config.toml
train_examples = 195000
image_size = 64
num_classes = 2
shampoo_beta = 0.95
Rows from block 6 of a small segmentation model, named by matrix and row number. Each number is 128 + 24 x the weight over its row's rms, rounded and kept within 0 to 255. All counts start at 0. Numbers have three digits each.
After each channel's rows are labels from the 100 images, of 14976, where the channel reaches its highest value: "place" is the part of the image that holds the peak. Only what is clearly more common there than usual is listed. The data: rosettes with rotational symmetry.
# conv: 3x3 conv (model.decb.0.0.conv.weight, 128x256x3x3, each kernel summed), inputs 0-85

conv.11:159133114104122108121128155130159093129136100124136133116107136117131066120121128147136113155169152090143150109133110173102111108143116167141125119134186150163138140113137081138121127122105109140163125125152078126098093115089104119126131153121146101155158127
place: bottom centre

conv.54:105123137104121093109189157121109138100155092121104101104142104109139097122071093112119116134107085138138141093099168095099178129110151156135135108073165136138116137075154140117163123154152115108134168127076084159177160114152112125119124130054201133137184097
place: top right; top centre

conv.86:113093135107114124112116122120107124111135170159143156132131130138142149120135155122128118122083134136127143116151095137146129134187139117138113125129103131100149149131147145145110150167071114121109137124082126142117132089135131119096119106169144102102109135
place: centre

conv.21:137157160144108080133141091187138099146148156123176135138131145154143114172141161123122107120126155130172137171153114152144108138123172209152118138149143165086151146140119114074094124102108127064147122127150091118086114127118129116120138123135172166146121141
place: top centre

conv.57:152140095127116154101141173129135161140148171108124116130131119107070075140141124112144132135140126123106124130155119152098150097124162153130119143139140142108142130111124107125109115152123142157120107122136163125147167124118118120132103124170114116142136117
place: top left

conv.35:137143079096127099071136125078084122101116108109155103102134134140157113129064152100111099158169138163153120085123186132106185102140164112175155095115124168160060081098190098103093128189142103145158130142096061158168166135121100143120165139116162191136132129
place: top centre

conv.0:121155105137184131115136106117079165131127139145155108120138131156106139164114120177129144188154084179096126121128109103055153151170100129106132172174082140126120173123157103164085146081139161151081116153150100125049079142144115145096155101145161160146105111
place: middle right

conv.111:098113145139121119119116110129156118108139121139096134132128123115108134151113093141091140109132099129127141141145143091132112171127107138123151153155117103120115133096130103155129152118094159141124165100124145142120124173108105140154094135137100130154139100
place: bottom left

conv.33:107161137104104123105131154144124077145119138122105120128120092103116139118127111167089138099142123138144154174120136085166104119127127197160144078117138120120119122164084134093174132102128129101122126137177141110107172128082057106094131152137142130134166106
place: middle right

conv.90:141216194091171156093155167070099168164123114106081144149174126069154068162129119175150136120106158118134082123136210111125107099133140132143105100148057116154109134106119135107126126156153175145131153116118115093111108129108156101150149158133144143045143081
place: middle right

conv.24:115125133101157083080086117102129156112084121167157104156125119131145129124102085151150114115164132117105085089095144094113132163154154130141067112159125137103134105122147099146153102121100115111099109165159146149112190101127096115145133128168149120139088143
place: bottom centre; centre

conv.82:136100138128122070175176136097110097131132119069118133158113139115125087131162105112103140104131099150119120120122128098110127174101108144155133103166104113145166095147118104133108147142151154124139110171144125090151149159115112120132157125140132105139170086
place: top left; top centre

conv.66:153082140138147153223161111189142077185124105094146146124116108093136091096119100121116070159086137048107136151162143106117084058147194167095096091110123131133114164126126109149119171133126084125122102087145145144105119076150163112050123124081121120126145091
place: bottom centre

conv.16:139124119133120123092127124146134112140100153127124082148152080107135098126107079128119122123163093140125131125179111149078136140141129145119160123109151140138091146115150117141133134074124136137116085117130144163161136143104112107094121107126110126153126135
place: top left

conv.125:173144126122124180059119087158099141133158145145166124153130170118190132182113130129141144141193151107152144141148110092170098161148115153083105178126132138126153121095105099087118138114090121124115117122120096141132127108099139119094106126111129098154131128
place: centre

conv.3:151135149104120122114122115156098136137149088131111120115119084122149113143120150114149118127136138138133130086135140146134155093135139170145095126122084086143156141126132093110087143102133132147133131144124164136097104148151167105148111156100129129119160077
place: bottom right; middle right

conv.77:126118133099134150139111135119144134127132140124126139162138121134116130142126110150149154110140129130108101118163127134125145133154127149123141146137132126128107164110142111139108128088120126124131129104133160141139131138147105102116103121124115108141132151
place: middle left; top left

conv.113:113090180090148171108152137121164187100116157107107136135133155077186128118132112124150102104128071082192154108116125105138128128093115104142079172165116133120148095127160120125167175130114106162118145145097135107222118173086131115158116125111135144118166112
place: top centre

conv.126:106092146134096164145116130136140119125124115123119107129146118085150117128117123106126128082138146137141101119115133141118127131085159147142118127087133155156124135108113142128105106138149140143173152102139172136112138104085142105150124151138128143149136118
place: bottom centre

conv.72:111118136135120153132112127097140096128138119128120117157135126135127141137103107163122170102122112110131133102145137105130166125129108150120149158090126141124111120126121121116130148092121147126124124111155180133095100122125097086104130115131104106136163132
place: bottom centre; bottom left

conv.20:118131115115108155126121117158145136142152102146152133132115133129144133139135128112129101152106120126150146099110130119151109134141109154135110095104108116156134118120107107142116139129178137139143135138136142099141129116138141106152161163124125136126138111
place: bottom right; middle right

conv.85:153114154165114092116150142117154124087140126125074154130169105112137154107108154083146132084121103143084146146135176132119101130132113144139154124101110136147169169139146136079114129144099133155120151131104143148168122108118090119077117136081117142120115072
place: top right

conv.41:116107121121075157147124085169170126150100141107130183102112117057159130135151139091079162138142122183097157111121067126157113187145165104126086135128089154079103141134123141184146156127123108136111139061103110120107151146168123144149129087109155190150135094
place: centre; top centre

conv.40:119137130103152191119094100132128089128116135131180136148135143095131145188115114105158122117179116177157165077150156145096154150103174087166124117103104125079079135133177082124082153144096141138152089151134117112111121168095115103150172172127140215114057084
place: bottom centre

conv.44:154091151113110110094124110124114102129148104154156148109146136132170150150150143115123099087096101128146173097095113182149151153133127154119094104102128118164188187116111136122106141141153105157143119122096154113119106149135129100127130132139124123107146130
place: bottom right; middle right

conv.118:144142120060122173070135105109189110078123122153166137133146160065162138107058148071154159185119149118084101125166132107169097163113173158170100129131108144129172118109123170094129150088148125137118153146112106139077194145131156108179139123179179149125132126
place: centre

conv.61:116145093122122127150112098106090137107104151121145178141115136169156050120132136085098139160099141152101159130162126200085135154160134146181099149123126162164198159126088132148086115176088159108166123121186135115128081108147104136107109149132156134114167146
place: middle right

conv.31:076133160137133136109155129123141146094163148173146146107088140145138125151085133130115056139173106130085124127073089117130121129155068126112141170103106180117103176067113183102124131125146083115126151184106114202131067129107098118166139103143154117112193131
place: centre

conv.96:122154138142104145095137112153142145116131147139152125080109148141164126179153122151136065137141112169066109119151070116091128100142098120135122135151058116093134184160109127111112154116154102120083156109139104163113149158085166126131121149114100226090104119
place: top centre

conv.43:138104125113131108126130144092130129140118136140116107159154121131135084146109134137157138123117125121104092149162139144112140132128155156141132139148124150122118128120142133118130129119110098113129152129129146120143113117116115132093134083117157111144129162
place: top centre

conv.62:148124119125074104159127126097168084151153173109145117137144118121140067122126113100148141077145126075159164146148144136136144170139128121150140080141130141120123101139105096161125110144099136124117095122147190136171094127113146092106120126135154141129180124
place: middle left

conv.8:123102076101140134084090112153132155118132132168099124123147162120163125157109086136144096094164153089097126141142122164087160121145131153164118109136125149108129138091129114113143128049092092126105156172162132139102145104139128109156081127134177174110081164
place: bottom centre

conv.27:129120077169129114122092083169106134163168106157113074107152142136108120178105093175129120129182102154091107124150151124065131130153135140125124151109089113115169177092109112077119128145132114104114108154178144138063099123131137131147098125088203140120055108
place: centre; bottom centre

conv.39:106167151146120114085125086153113160107164136146102128067114143155135116123128126134132118102123141119147132149115148129116141148121077126088109162115124120131124172162105152092131140106111118130159137127194132137165094106108140133070127158075110123111114090
place: centre; top centre

conv.58:141137130136117123179149090207131098179135112117158204129141142106151081086129117112153069112091152101093135148161152080087094086100125160097132166100126155141148172110114124142120183078141121105108140158154139140090092105163184087096124091075159103115153093
place: bottom centre

conv.94:119115111153133130137147147104124145114136136125106122151128128098138104118098150127137129125143118136106096141138099169106141151139161145150134118128141143144170121154133143088114111130130122129157146130148166125151163115129134127092106093125141113121109152
place: top centre; top right

conv.15:099138132147089106136085084152116165087142087165163134113146127132141133124113114111115145138199110098092125141164145136150149145150118131136122146152093140117122197152124168116124087101077168110143095158175142118099150146140105143118138100126153173185148049
place: centre; middle right

conv.47:116074118096125132132154079131099113114130085134111150162135119147142089142107122137130144126124097136120164118133141107086147174173080135150108150107142141161144118125137114150123137118141153135132106076132158186143120143124156144080149110099100126130156098
place: bottom left; bottom centre